python train.py --model="segmentation model" --dataset="rendered scenes of coloured solids on a plain floor" --train_examples=48750 --image_size=48 --crop_scale_min=1 --horizontal_flip=false --rotation_deg=5 --num_classes=25 --encoder_arch="swin" --encoder_norm="layernorm" --encoder_norm_position="sandwich" --encoder_activation="quick_gelu" --encoder_mlp_ratio=4 --encoder_head_dim=16 --encoder_fused_qkv=false --encoder_bias="all" --encoder_qk_norm=false --encoder_layer_scale_init=1.0 --encoder_parallel_block=false --encoder_inner_norm=false --encoder_drop_path=0.1 --encoder_patch_size=[2, 2] --encoder_depths=[2, 5, 2] --encoder_widths=[64, 128, 256] --decoder_norm="groupnorm" --decoder_activation="silu" --decoder_weight_standardization=false --decoder_widths=[64, 128, 256, 256] --decoder_blocks_per_level=2 --decoder_block="plain" --decoder_attention=false --decoder_upsampling="nearest_conv" --init="kaiming_normal" --optimizer="adamw" --learning_rate=0.0017 --beta1=0.8 --beta2=0.98 --eps=1e-08 --ema_decay=0.995 --max_steps=12000 --batch_size=128 --epochs=31.5 --lr_schedule="wsd" --decay_fraction=0.3 --final_lr_fraction=0 --warmup_steps=600 --weight_decay=0.2
Rows from block 3 of the decoder of a small segmentation model, named by matrix and row number. Each number is 128 + 32 x the weight over its row's rms, rounded and kept within 0 to 255. All counts start at 0. Numbers have three digits each.
Before each channel's rows are labels from the 100 images, of 14976, where the channel reaches its highest value: "responds to" is what is common among them; "lies over" is the class under the peak. Only what is clearly more common there than usual is listed. The data: rendered scenes of coloured solids on a plain floor. In brackets: how many of the 100, against the usual share in percent.
# conv: 3x3 conv (decoder.decb.0.1.conv.weight, 256x256x3x3, each kernel summed), inputs 128-255

responds to: dome (72 vs 11.6); largest object: dome (63 vs 4.8); count: one (50 vs 19.6); sphere (29 vs 11.6)
lies over: dome (71 vs 0.6); sphere (28 vs 0.6)
conv.228:129145124133169196072090099149126130111102168098131149125123110088102115116146174118120100125125150115101117145110133111068123116115169131123103121139105077073122113148170095082104134163116127096138130126131000163115135107140128158087153097113129057156128128142121125158138013162122036124119155114152085114162115166090166118124127122108115143155067132136172114050114139111095122130117

responds to: spring (52 vs 11.8); largest object: spring (42 vs 4.3); tube (40 vs 12.1); largest object: tube (34 vs 5.7)
lies over: spring (44 vs 0.5); tube (31 vs 0.7)
conv.218:070129050126137132186108120107138116143081125119116140100127118145146168126130100133171112101045095101144131130203100103135104065125132146118102079115126164132098075093116116157121143158109136108197105114129088084164159097093114169141155159139137166123110182065130121162033182113180174147140158139062100120146104104130108051168069120098109112112050130100102080152145149179079150090105

responds to: torus (38 vs 11.7)
lies over: torus (33 vs 0.5)
conv.196:121110102071044127086145106157157137132148123116096165120085120122130171110157080142132105118123145120103163118085178106144171096105052127144079121067110183145126124082091166120102100083094125080186132158105117086161115129122142105170085126145124146128118140140152110113107156093177154189108127167115195095093117138122151090149095121164120168141133135044174098142111100118120132120069

responds to: cone (98 vs 12.2); largest object: cone (69 vs 2.4)
lies over: cone (98 vs 0.4)
conv.15:120129106121080112085112084155085104123073140093118082204112139100103091125123153147138122088108153134090094101121131116154115066022089115106120127077131120138143131153138131107161111065052089092129118089127106114098126140084128142148126095119162115176082141070078088152119121015144082105130143044128091111157118146157142162093089137091146061141073137167122129136110137129131147087144

responds to: capsule (97 vs 12.1); largest object: capsule (67 vs 2.2); count: one (42 vs 19.6)
lies over: capsule (97 vs 0.3)
conv.27:076141149143102084129119131133151135081126112099144080059126141148112161130174177119125170124080081156126132115125110073113105172088100123130076062104122132147116119110170130136096135084150169141145118123117037065171113088163108062104125168112072072149145105103142032121150095121082138135143166129112114121136137117083092138154132128060140047119098085118114134175135162167118133126115

responds to: wedge (73 vs 12.2); largest object: wedge (52 vs 3.8)
lies over: wedge (72 vs 0.5)
conv.141:151138111159183177060108199111084065082131120111127154108128116122075098074125136089109103119134142146116105077115182088085111131098117141112150130139185074061128121141162131136125077114094048148131155127104106193100110078160144113111124098139157102143149143128075100139137121137055037094111163104124111138166111127083174103104096093063129051136077159074185103061089128086085112109140

responds to: disc (64 vs 12.1); largest object: disc (51 vs 5.1); bowl (36 vs 11.8); largest object: bowl (25 vs 4.4)
lies over: disc (62 vs 0.6); bowl (33 vs 0.5)
conv.178:098169132132141144114132120092163129140162109192103130156133116135110143139110197109139160146111135113139046111116090144142078130123141134107149096159122135144100125135120103149100114139155042142133136160128165109146112142140133119107125124113101153133118051162146133197117187094065115137130149154111155134113129198183139147104139107088022107083183122059154152192128173111108088194167

responds to: cylinder (37 vs 12.3); largest object: cylinder (34 vs 4.2); wedge (30 vs 12.2)
lies over: cylinder (36 vs 0.5)
conv.199:121141128106053123133106122125109078098107170172126133127117134121123113103125121116099074136103153086126120169174119104132089144135125133103084086147115165119122093073158150128144188119081093069177122071116068143183099163095101119159095169120112145137122164151078087113128092125149145112180129130113107132122126113088110117112108158122128088137105086148062093109152157106115149098096

responds to: spring (57 vs 11.8); bumpy ball (40 vs 12); largest object: spring (28 vs 4.3)
lies over: spring (43 vs 0.5); bumpy ball (31 vs 0.6)
conv.191:125115090072069124153097091077161106087145146147105137089124099182152160126147139086135134199119108135117138000088123145138081116165146106120101119148155105125088118135115129132116138080146142142128085133093134093133130079105108112132204139086145130126160107122138162050120145115158120125122117178132170097102091128136155116154149094142085165056128112068139111127141131147075169135097

responds to: chain link (46 vs 11.4); cylinder (37 vs 12.3)
lies over: chain link (30 vs 0.3); cylinder (25 vs 0.5)
conv.171:135177147147105055131112143183099151132099178130153154099091174068117089103125076124145102109098123110111130211099143124121140162188066112139121136109109132123167165116078103114146126155109122060158167154148079134124114157072126157144170162150094089077101128189130155081126125137122115176123096098120144127137137103117126060085133140122117168142131116159094141138156059042132132162166

responds to: dome (71 vs 11.6); largest object: dome (40 vs 4.8)
lies over: dome (69 vs 0.6)
conv.213:142126141112057069152121144105138112103075137138114104214118103149124126115136164135131139117123110195128125107080144147154116109104160081152130089082135122106111120167105118142091116132091128135086128124137092155161173154158106097174070105099139167150133168086115131071095102148160139119121042149144099121057127151101163137151089100021170115130117105152093109139158096177080159124084

responds to: twisted bar (43 vs 11.5)
lies over: twisted bar (25 vs 0.4)
conv.135:104073086177092137089110123102105169131079149147069109113156143113094138183130130116117102147136140072075095121147140087151127119162096129085126170107165162116102173134102171080069109138153109115161158094101151144053139085093160140122092159135103144106089117106142143113095137089141145096120127130084120098011089128101125118160077149159160121138119121138190091141163062077125143082077

responds to: twisted bar (45 vs 11.5); largest object: twisted bar (30 vs 2.7)
lies over: twisted bar (44 vs 0.4)
conv.118:087141143127113097083145161142072007100074115119131067089120146166120102115138163123135128121126053044132093113107105136101142136065140187104153114109133118077171138142163125161155107145051125097144142123076170137072086172101106117135107139118105149126126156104062152141099113096091108136100160108120092149136115104110131147140147113092138074058133101155080150127135115103112193127118

responds to: chain link (72 vs 11.4); twisted bar (39 vs 11.5); largest object: chain link (31 vs 1.9); largest object: twisted bar (25 vs 2.7)
lies over: chain link (34 vs 0.3); twisted bar (30 vs 0.4)
conv.149:132137134161144106116126133115098107126130147086138136070139140111153074120039145123128112060094134124086098192125154136098134136141090112124104099099090095090142119113090120090141146120081013116084121123151040089105100142095122116146109160132141110076096129151097143097142066141132117125147109116158088138155146136096093059082123153153138144105113136144121139088181039100161117102125

responds to: cube (66 vs 11.9); largest object: cube (52 vs 5.6); wedge (36 vs 12.2); largest object: wedge (25 vs 3.8)
lies over: cube (65 vs 0.7); wedge (32 vs 0.5)
conv.236:121125077111135071108127141132146079115070115067141165133174082066128106083136164008129126174134117112101077154148092113098140090119107129120068094120110137146102120106181118131108122130100170129126075122153105090154128116114130062114215134113093129059140101090088108164159144121057086116163154071152128136146130134138119086111106118023137087146065140139095133109124128137104147134151

responds to: cylinder (54 vs 12.3); largest object: cylinder (48 vs 4.2); tube (32 vs 12.1); largest object: tube (31 vs 5.7)
lies over: cylinder (54 vs 0.5); tube (28 vs 0.7)
conv.249:138152120130054131153123081094090039124084104119131107132109171103060111121123098131099146148109100073107137141095075117143125134124109124135118099128126132091152179165145153129128144059101125108160144119084146115172107161090127076171138112127112052107127157113061156123002144140115110123085119084154067141147118125102142166153159102111185116104151133163031154138114108095133152101119

responds to: bumpy ball (65 vs 12); largest object: bumpy ball (54 vs 5.3); torus (36 vs 11.7); largest object: torus (30 vs 4.2)
lies over: bumpy ball (63 vs 0.6)
conv.190:134123120144174144017097099166131168128122130116137145098120146071094085140127101137131056137126086152126127152094127110040121145133160149122073146105117074112129117148153129094119150139118140137130164123127080149103106154130137138083157126133028132168146147145142029084133176099164055130129103064130118130156138127122112170106118123083122130105099119142159130118099133134087098129145

responds to: spring (99 vs 11.8); largest object: spring (84 vs 4.3)
lies over: spring (98 vs 0.5)
conv.181:083127143097157106148110115080127128113094127132112118128119191143112167191150139126076166092115126143151116072146126104108069118070119035157127067151125184132063044171114080120102089110100075100123080122090129153093133122110120158124096100132171164172170147088138139074115157075127125119030118143147155105137135135125121147189119109151118114083146086047127081100158100154113130143077

responds to: cylinder (81 vs 12.3); largest object: cylinder (46 vs 4.2)
lies over: cylinder (78 vs 0.5)
conv.206:143113110126135048092095155089111142172098169108130107157120139074129145075117079115133158123145151113159147147100167105118103111170135102125090127135129131145095122154073147123087132169143105033142129126143130160167060145067160107161094134126158071125137127137117111078095174135123141114153105148156163155153171062119159159188137156115147144160140182175116129130131098041123126124138

responds to: cone (72 vs 12.2); pyramid (37 vs 11.4); largest object: cone (26 vs 2.4)
lies over: cone (68 vs 0.4); pyramid (30 vs 0.4)
conv.115:131140135129132095139107139183085152078036068145143116167148150119142058155058086128125104091103099140120094111153126126092088087092100108102154141046154120102067059159135130121136079092153092069068127120156110116123100125126121065162114116122132085127095096119159086127093085006148093111124092057103085146126111143183101142098146125041120111111095164172075119100144078105118133081106

responds to: capsule (38 vs 12.1); star block (30 vs 11.7)
lies over: capsule (27 vs 0.3)
conv.234:174119136156097000110126121088120097154152103105113121197120193060094090203114148115127140138084098129108081084113114132149136178092074130109179124161144088138135133125118158095105174084166140104080115161147083130131080143184120112101091138153113099103142119140118125121159113136149096095145131147124142132117093203124125128129139145145160111162169058154200150078140102101103142156108

responds to: torus (78 vs 11.7); largest object: torus (51 vs 4.2)
lies over: torus (74 vs 0.5)
conv.204:146138147118113068113119142173138118162090169078119160143105120108101101117133131106122128106032093164127189148144132134043152095077084154146137149133100148117177160161143051101162066155089145140176145136103101080159115130115130135154118137129072135056140149155153106109122104125174098142087154149121134138137132138183135049137120135118151117122116155166146156128054168151083113070165

responds to: count: one (54 vs 19.6); hexagonal prism (35 vs 12)
lies over: hexagonal prism (34 vs 0.6)
conv.197:150128143125000046159130127129113139131094131140101103079127136081110148087171069103120105119093059107124137124151107126145137132130024139128120126130122157126126162115165147141112128057119100122164133096148089156172134151122126139184117112145065140137102154163128118154100113146132107133124111103135127107073138137081140124123124112027150131073090091125057122157181068105091176130097

responds to: count: one (42 vs 19.6); cone (41 vs 12.2); capsule (37 vs 12.1)
lies over: capsule (35 vs 0.3)
conv.99:137155089105150171127130128111073135088103014131127102086110132109146125101160121087141120129113163126153121135143126132197122156127143053115124115129132116107128115106080095108144132126121094157193119157110112108133124092157139146137036189183170152152158133122106190119136121154107130145109102132069120161083125090035171140052145173081118094103139154143080164136117071076110124115185

responds to: spring (61 vs 11.8); largest object: spring (54 vs 4.3); tube (45 vs 12.1); largest object: tube (40 vs 5.7)
lies over: spring (54 vs 0.5); tube (41 vs 0.7)
conv.61:086128104117106105133114151148139115119125095072115117172118125180133166176034152085131162133118156089105132047094128117170110127139141091119128121080133091130129116126086136126092122117068131142082127117074056090122181103158119091111138123124153179164169138091146090112127157095172136103137091191153090130175085168131140059146103115153130114153113165107109095134107107160074086149111

responds to: disc (82 vs 12.1); largest object: disc (55 vs 5.1); count: one (45 vs 19.6)
lies over: disc (82 vs 0.6)
conv.155:082099099122150112105134149128058157125138089102126134093130122124119124000095184064105063084112170143145109156133129112124139146132122067151086109121115096149109118124222104117119162109115105056124151123104143109137174129157145177159171129143137186141124160129136104153124123162124124109097106140103112101115135162098125168091127104048107068154097119124137089110138126119100127089122

responds to: cylinder (46 vs 12.3); largest object: cylinder (33 vs 4.2); spring (29 vs 11.8)
lies over: cylinder (42 vs 0.5)
conv.132:014174111131071131051144077101093136131110088113109140107116098133114141082139138088086087176136136117150078139103082099125121174168097098118138095120132107067146147149156120142149131064122134134122099122092135180104086124172103099175126156159071119165095143146053119155176137153132166137147142100126114161064165120139104163049114120145118121124117103141149134085122065107124123175173

responds to: tube (89 vs 12.1); largest object: tube (51 vs 5.7)
lies over: tube (88 vs 0.7)
conv.193:153089145098141105087146165099156137160123141155134118117142137040155124149066093146158073168157126122068151102163154148137084132145127114129084150075119149089099079136112171101077194136113154073175153158126097155188127128153107107109115148118094062103123171103168142131103087132139131140110080142104174119044104116110182135068135110116172125142144124114146095154140066161146164082026

responds to: cog (100 vs 11.8); largest object: cog (83 vs 5.8); count: one (43 vs 19.6)
lies over: cog (99 vs 0.7)
conv.50:127119111117115125130131144096124095145117119116091099131142079121125098103094115072100097051100064123110133142130121141102115097157122109115083145087141138150127124114153136096130140072083119156108140102107176122166111113133118074151159098125116095143144119150099113047096124124128088126116155088162155116143105107076099082143104109103121154106089120151143100157159000098081119128093

responds to: twisted bar (65 vs 11.5); largest object: twisted bar (49 vs 2.7); count: one (47 vs 19.6)
lies over: twisted bar (60 vs 0.4)
conv.90:066139121143171055156129155120107123126087132061122119127089137099135105124105141128148146126090116122150159158151171125161124117165031091107092164082105100110138096107149114122069143153071131108069133125116072117062055147143118095133149143117123105108111162190128152110133154141109129140110135125125056138085129139200085108069134130149122136128149157153121129129119058111120114177169

responds to: disc (57 vs 12.1); largest object: disc (52 vs 5.1); count: one (52 vs 19.6); dome (46 vs 11.6)
lies over: disc (56 vs 0.6); dome (44 vs 0.6)
conv.222:142154139129137140077114136137111168077148044086103099154126056166125108083143126056107153132100123157090119125144092119087122138110173000120098105123165121105125116133183087122151106106085043096079116099105121133149118096110088094123097109104137148143141107154084108089117117133163105100160071122109096143114136116113122133142141107045132094140102125139134129107126120150053089050124

responds to: cube (30 vs 11.9)
lies over: cube (26 vs 0.7)
conv.82:139100096110178131090111151134066047116141102086130089119138112197139112125076115114140145135116111141146108168121140064137096143131146136097120078103088120141113104132102072105109107198124124068107067136104087118132082069106128164117123144093125098109100128120046092090202066102181142123120090116092103107144084104119080056083113105166107152108108123131127112082131108116133112129113

responds to: octahedron (42 vs 12.1); star block (36 vs 11.7); largest object: octahedron (30 vs 3.6); largest object: star block (27 vs 3.4)
lies over: octahedron (37 vs 0.5); star block (28 vs 0.4)
conv.26:103163119152119127157090174151112094103089148142127128126143134117115161071124133043097121176080161117147091131154087108112182163129132070133173123178137085153142152163132110132150155123138106159125157135139118062129123126122160103180124190103136133108143098104060113109152156126119177128175132149134113113086149164142123127077169150098122112118127088177086146028126153189151156084166

responds to: dome (38 vs 11.6); largest object: dome (34 vs 4.8)
lies over: dome (34 vs 0.6)
conv.126:136106080114147151133084149144116150106111134102083105109140148156133126099173131090168142100112148115117109136141138091107138168162132140121133177106145114101074073109086130124129112126105116127097099159117099104094089037105131121137154151105141050147145149160055166087160125129134180144178114142130113094133088122119113079129118153131113128103094110120160112016095108114110123154070

responds to: bowl (78 vs 11.8); largest object: bowl (69 vs 4.4)
lies over: bowl (78 vs 0.5)
conv.224:091101091086124052107088135107115123101158140100123128157130132108119146150165176110147109168079102152136115143165131117111114111164116118097180058102105123128129113132140087134140130120131101081140114146105064081164121089162136064107101079132122091151103105125089146080083056149085119127139169117104160111145087084110115127137131109153129146090057114163133097113077142164150124061072

responds to: twisted bar (98 vs 11.5); largest object: twisted bar (62 vs 2.7)
lies over: twisted bar (98 vs 0.4)
conv.255:080114119109042076169137140192138067121079178074094102071138132113098104102035132127124113110138132120138136141097143103085130156140081131118137130090041123149110108129151139155144127085060109110139114146090088106092110146166097093151154181140075128115141180162148091097153109163181127132165049129147165103126109110117111109170104132143125146096083129089072140086152110102120211141101

responds to: cog (41 vs 11.8); hexagonal prism (40 vs 12); largest object: cog (36 vs 5.8); largest object: hexagonal prism (30 vs 5)
lies over: hexagonal prism (35 vs 0.6); cog (35 vs 0.7)
conv.108:134140137153095097153140114117120053087087142012168106109141064147131130092090153032119117138094130078143130124102058133173134125162164117146115102138163117127155150140066060101177130123080129133091146153115159103078090104139139130147108131130088173122108053113100161123128156168123117153088141114142096115142133087126157096126122137147123117131141159151111120064021135139111060126127

responds to: torus (64 vs 11.7); chain link (38 vs 11.4); largest object: torus (36 vs 4.2)
lies over: torus (60 vs 0.5)
conv.138:085135117118094095063126105125121137174114136053127136079136133033095110083150123124124088113107107128156113143056135091079141123181106162121178162087045087134120131164126116116122128152091171129109098137151094130133071136155125088094088113119107125130111155161153060155115070163094052136092118128113163107150125066130103077072139166093160170119091107127111137159126132073083096124132

responds to: chain link (45 vs 11.4); twisted bar (37 vs 11.5)
lies over: chain link (37 vs 0.3); twisted bar (33 vs 0.4)
conv.42:127121110148092100089123160151151147143077145108119122166134143110124067141142145161126114135112132101159110133162117110125117113124039100127194118102049114109141134122099114125144162123051128151091152115111054132097102098162127146122118148118121125097110193149123117162138083086136100138123103043139138121146138097151117055103121137129131154124082112180143115187136115120114093158104

responds to: spring (42 vs 11.8); twisted bar (36 vs 11.5); largest object: spring (35 vs 4.3); tube (33 vs 12.1)
lies over: twisted bar (29 vs 0.4); spring (29 vs 0.5)
conv.19:091121125110164051143109116139135109147137116054124124148104107098134204085139127070136142110096099063182066092145106133105105061143174142140143095084068170084110143165118128165089095122099154105125084158123070154108113129181115125131094138136066160156133142140136123142155125110122133113082105090162130120152127076147106127119082133061137107090093102157141150157097055129089146150120

responds to: cog (82 vs 11.8); largest object: cog (70 vs 5.8); count: one (47 vs 19.6)
lies over: cog (82 vs 0.7)
conv.216:134147138091121159128112133133142087087121116116135084106107099125153139090127067041118069046107098111122122167078133130116119111108116050106093142088137157102118104107150130126137134077111132157135120124164152113201113167142111084133167134085062123126139073149135149122133120155133064115144151130163192127155120105105116064171134129132107097083134100123112126160119000108093089135124

responds to: chain link (52 vs 11.4); count: one (51 vs 19.6); largest object: chain link (25 vs 1.9)
lies over: chain link (34 vs 0.3)
conv.205:168125152116153092159120118184113106083081114162148162081098163141138149121168093092163086144078100113088070165136117147121093133116060120115110141111162115064117129098134122127112182126141127203166180148162112171143088155101126132129103183198149179153154123153165162098164146120095152143127098175119192128081108123125166155027141167125112124121130139170112147135112114097137097102134

responds to: bumpy ball (86 vs 12); largest object: bumpy ball (74 vs 5.3); count: one (41 vs 19.6)
lies over: bumpy ball (85 vs 0.6)
conv.34:102137111129156093102108138131194083137151104099126110180132067084090099122124036096099102134104093129154142131094080134089103062158143144126058093184140111112118098140184074145108156092128100136163121135096125122136056092123141117164134132140057134120157106111074068120097178114171092135099120078114131091154111106092112132121146104114121121146091165162099106093086117129083097121131

responds to: count: one (44 vs 19.6); bowl (35 vs 11.8); hexagonal prism (32 vs 12); largest object: bowl (31 vs 4.4)
lies over: bowl (33 vs 0.5); hexagonal prism (28 vs 0.6)
conv.59:108134115136111113172084106123144062137160134097109095150130074115078124091088076056128105161072100138110091170152041083194106144134139119126182083097074091131155144118155135130143134145082091141156114098134136142183100127135112079124144144105150045125120121145077080150095111166145160122100167110134127113118101147115075121138134131124099167136099103118054110105170119143106106124117

responds to: disc (96 vs 12.1); largest object: disc (88 vs 5.1)
lies over: disc (96 vs 0.6)
conv.63:178133095122051111107073113165058148072145077120098100131121114166100137071113153037135123109064105101135120099159149103119140129073096016111106098111110130150147153143138064130160120106057127135131124118085121085119111079138126163121117146103137136122110105095122156153126136118099118111112084147117115128130133102113121117126116126059135095125101054139183150154111129140071126057134

responds to: cube (86 vs 11.9); largest object: cube (63 vs 5.6)
lies over: cube (79 vs 0.7)
conv.251:097129087100103087146108152134116037092103132081116069148136153121150098045101181087170140148099091106070126102103150098161117114146094125120147103131110142098115092123141135122092090063123084113142140149094132178112125090118123045115136109134095138129161122101093109119118130100041051120157168084137109107187138139103122144150098118086115114147119104097110098028107149139138063153113

responds to: count: one (44 vs 19.6); jack (35 vs 11.9); largest object: jack (30 vs 4.8)
lies over: jack (28 vs 0.6)
conv.78:117122097115078109121102187144122106126082096082065119140115116085146117172110087148123144074095168145110149132155112094132081131073110118123144130122120134090050031128113136126114132148134126087078123140089212099109132089183150107103221126100170030137102115155136045141113131054180164114078153109119085099095103144089115121194127104147125083196097183138126083113138106108143101123087

responds to: bumpy ball (37 vs 12)
lies over: bumpy ball (33 vs 0.6)
conv.245:181119093119155104110148117160133139083084180134133163185149119129104166122140085128152095113109134123175137111087142117143098144151118107125151118095079116130134117163128110224134157103115207117183117166152147121164073084132155111127086119111187166156124120186121066123122150188108125157104119145133115128079130151076186121132135122100146072102118150173134149167156130102063108129158

responds to: count: one (51 vs 19.6); hexagonal prism (44 vs 12); largest object: hexagonal prism (34 vs 5)
lies over: hexagonal prism (40 vs 0.6)
conv.9:173060101099094078134154109139078109080130174149109122165116101148109135125074138132141112173114173149162083085144122127188116130096133119151132141118138124084099139141145148163116087160085116095126116110136148158164144159172110090164166196145135123116139138056093088142106128083122154086150100119117095093082061121150186190098097165081103098140173125070167121100113176127100146118083

responds to: pyramid (45 vs 11.4); largest object: pyramid (28 vs 2.4)
lies over: pyramid (40 vs 0.4)
conv.247:124138085138086126202096095141110115165104133095120120149095077163053089101107087099121131193104134080118130178166104111136108131174039161124152135140075131121100103117182060060114159079109143080152141112130091057170139128110145132121134084134126105125106119131110135117129122173170118169128080089103140080079120117109115100118120123121159146115074101184083094081170074121171180168097

responds to: bumpy ball (68 vs 12); largest object: bumpy ball (47 vs 5.3); count: one (47 vs 19.6)
lies over: bumpy ball (66 vs 0.6)
conv.121:142074143115151131089162149111133144090173117150074128085113210129155141212155145178164121160151126162140098137115106130142136087109153123171154099139155148192075150114081151149127115134139139151144113160142136126127143117113137126147136149135112157066083134126154160121141196106084188156068142141112155115097147156153155114118144109141072159072153089127129115104120150125152146127112

responds to: torus (54 vs 11.7); largest object: torus (42 vs 4.2); star block (35 vs 11.7)
lies over: torus (47 vs 0.5)
conv.185:121154159087107159112107117117078212081152085164136141122091172132151117098131091108158102160159127096088030168096153119137128098160073102148144103144138143092139122142089140097130172110143044157169094132177140221115089145055142098134164163157128024104169103167102150074147107158123155132168080131138109140116116179075138181099137137084102159111139117089120146143158055094149157186192

responds to: wedge (100 vs 12.2); largest object: wedge (63 vs 3.8)
lies over: wedge (100 vs 0.5)
conv.254:162128106122085106108125129074107160148127131100112112119132112065112059151091143121116157104096143126099084099169080150093117101159136112112079099123114089119131131110161095133129197178124184137136119120130101179152102122126126107155149165103139138000119126140118090145052105097099118102220155059103117122124102156107123122096138128050135081132112125167096114148142128072104151109120

responds to: cube (91 vs 11.9); largest object: cube (79 vs 5.6)
lies over: cube (91 vs 0.7)
conv.177:152121141123126113175136164114119075128096145109144180122141091122093108041100091023128124126098115134142101176115071110117135135109135113122110139143101115082142165126174068128128135109062134101110165140105100072172111154118145069113108066167180162062148091123112111129166107145104066132068141111146128141106129128100104074151085145136131133149118145176095155088137127110118207077144

responds to: capsule (79 vs 12.1); largest object: capsule (47 vs 2.2)
lies over: capsule (79 vs 0.3)
conv.212:130105137114128077094134100126097169162136170121111109075130155120104075079144179042183114173116130132121127163102163148086116070169096128154122146172144150146126095141109108108145117071141156082126160203108118102153088145138174156125090159128181106169119109138148156114140000158130135177066101163118160146180161082129118100136135118118116121171163122186130142141145142102120150056116

responds to: wedge (46 vs 12.2); capsule (39 vs 12.1); largest object: wedge (25 vs 3.8)
lies over: wedge (37 vs 0.5); capsule (34 vs 0.3)
conv.70:084144149101065083080124148085157142089032135116091087111140140113141118097087142127111142050140146115114117149148110115106127154146060071136082179096134107121128094083150143132098166093066062150079102122142135085151128119149130085147124135132079061138108172144140083107161136054100107121123103080100132099034114113064094123121140118087062116082100093129133127086130040171112132139066

responds to: dome (96 vs 11.6); largest object: dome (67 vs 4.8)
lies over: dome (93 vs 0.6)
conv.203:127091110138081117099141066143124139084122097120102134197160079147083068069102156091099104165112165158159117096085075162123146138108134163122086072124150103097140173149208133139090101101091125151145126087107041145133190121138124091123176099141132105179133146130099137172061124114135032119126121072130102115153108142107164113115127139095116082186138119086149106046145126133047155104121

responds to: cone (47 vs 12.2); count: one (44 vs 19.6); cylinder (39 vs 12.3); largest object: cylinder (35 vs 4.2)
lies over: cone (43 vs 0.4); cylinder (34 vs 0.5)
conv.54:079125120148113073133128118136123078186071198104131107153125120124116042092145110153098132181118155117154131139104077107206125122134107157115131074137117120118141136093134124139110076122104122101119172122138133108101104117144142046140113136143107117085132143111109059150109151105113117127103172010108130108125136143123119126131119150089134103116108170097144121174093157154158142123118

responds to: disc (86 vs 12.1); largest object: disc (76 vs 5.1)
lies over: disc (86 vs 0.6)
conv.208:108126143149114144158133116129108145129171096105124144111125089116107143131015124110153169058112117142120087106140164136119129110096106100132132093157151129138134120128159106153132121127069059085117127121080113094117094128132109091110145143124134154103125088078102088199144119076158096114125151142062111132121143103203126169134120132110107065136146061116169141201119104126092116131142

responds to: pyramid (57 vs 11.4); largest object: pyramid (39 vs 2.4)
lies over: pyramid (55 vs 0.4)
conv.30:079130105107105168130095105154100129095117144104101104153100108170080087099079154143123157148079162116149186115106070096152120095098100145112108119085110075191136149173121069090134105183125122066137160149145118116118111108136121060130123137118131149075139129151067081165095132043142140133164119124132131080153098137133133184142127145064103121101117136159110136167122066084157099153129

responds to: spring (80 vs 11.8); largest object: spring (51 vs 4.3)
lies over: spring (75 vs 0.5)
conv.80:029135103130061078118098133116143048148091170090148131082125122134109118104158099101102087149104117064106153123158130086095120135184133126123104101129039123116130103123141123136144111111076105120137140148096123102112096148101130091128123141121079156143139139091099080113154151121123108133120153068115055163130158103101048133093102137070135189152090122099027134139124144140072144116146

responds to: tube (48 vs 12.1); wedge (48 vs 12.2)
lies over: wedge (44 vs 0.5); tube (40 vs 0.7)
conv.176:169137135107000076111119092071127131139098127153140122139099106059114069121084124144103143088127126093139090092171028129145113090125088127100074083109165071154093109135139097142144159149127138107129116150111147144152144138134124127116183184103182137103132098127119097131111182127146088093181117054121093130089099127154149150108116087074116140114118135124140134202093107115118162119139

responds to: wedge (91 vs 12.2); largest object: wedge (56 vs 3.8)
lies over: wedge (91 vs 0.5)
conv.105:086108136118158120029130151115140145032083062132120080109122153105128193108135106114139101105115081133126127117115131123010116145140076111134162165146142141144108107119092104165113111051142025120131138121101151094078146107142122089096088095140115058194136163136124134156171109101064102107000091155141139126108126101011135104144131131075127073123128129120103111048089111141146126123115

responds to: count: one (44 vs 19.6); bumpy ball (33 vs 12); largest object: bumpy ball (28 vs 5.3)
lies over: bumpy ball (31 vs 0.6)
conv.112:136069156099145131087162149094115180099155108139100119106108187125152134190163134165149112151159146159150102143097118137152113099109126131165153114144158151167097128121090144175134118136138129121135105151125133119124134113119132115145117131155122154077070143131158154131154191092082169151080102141095149083101119162148151131117149081144076148087148098116132087102147169131174140122087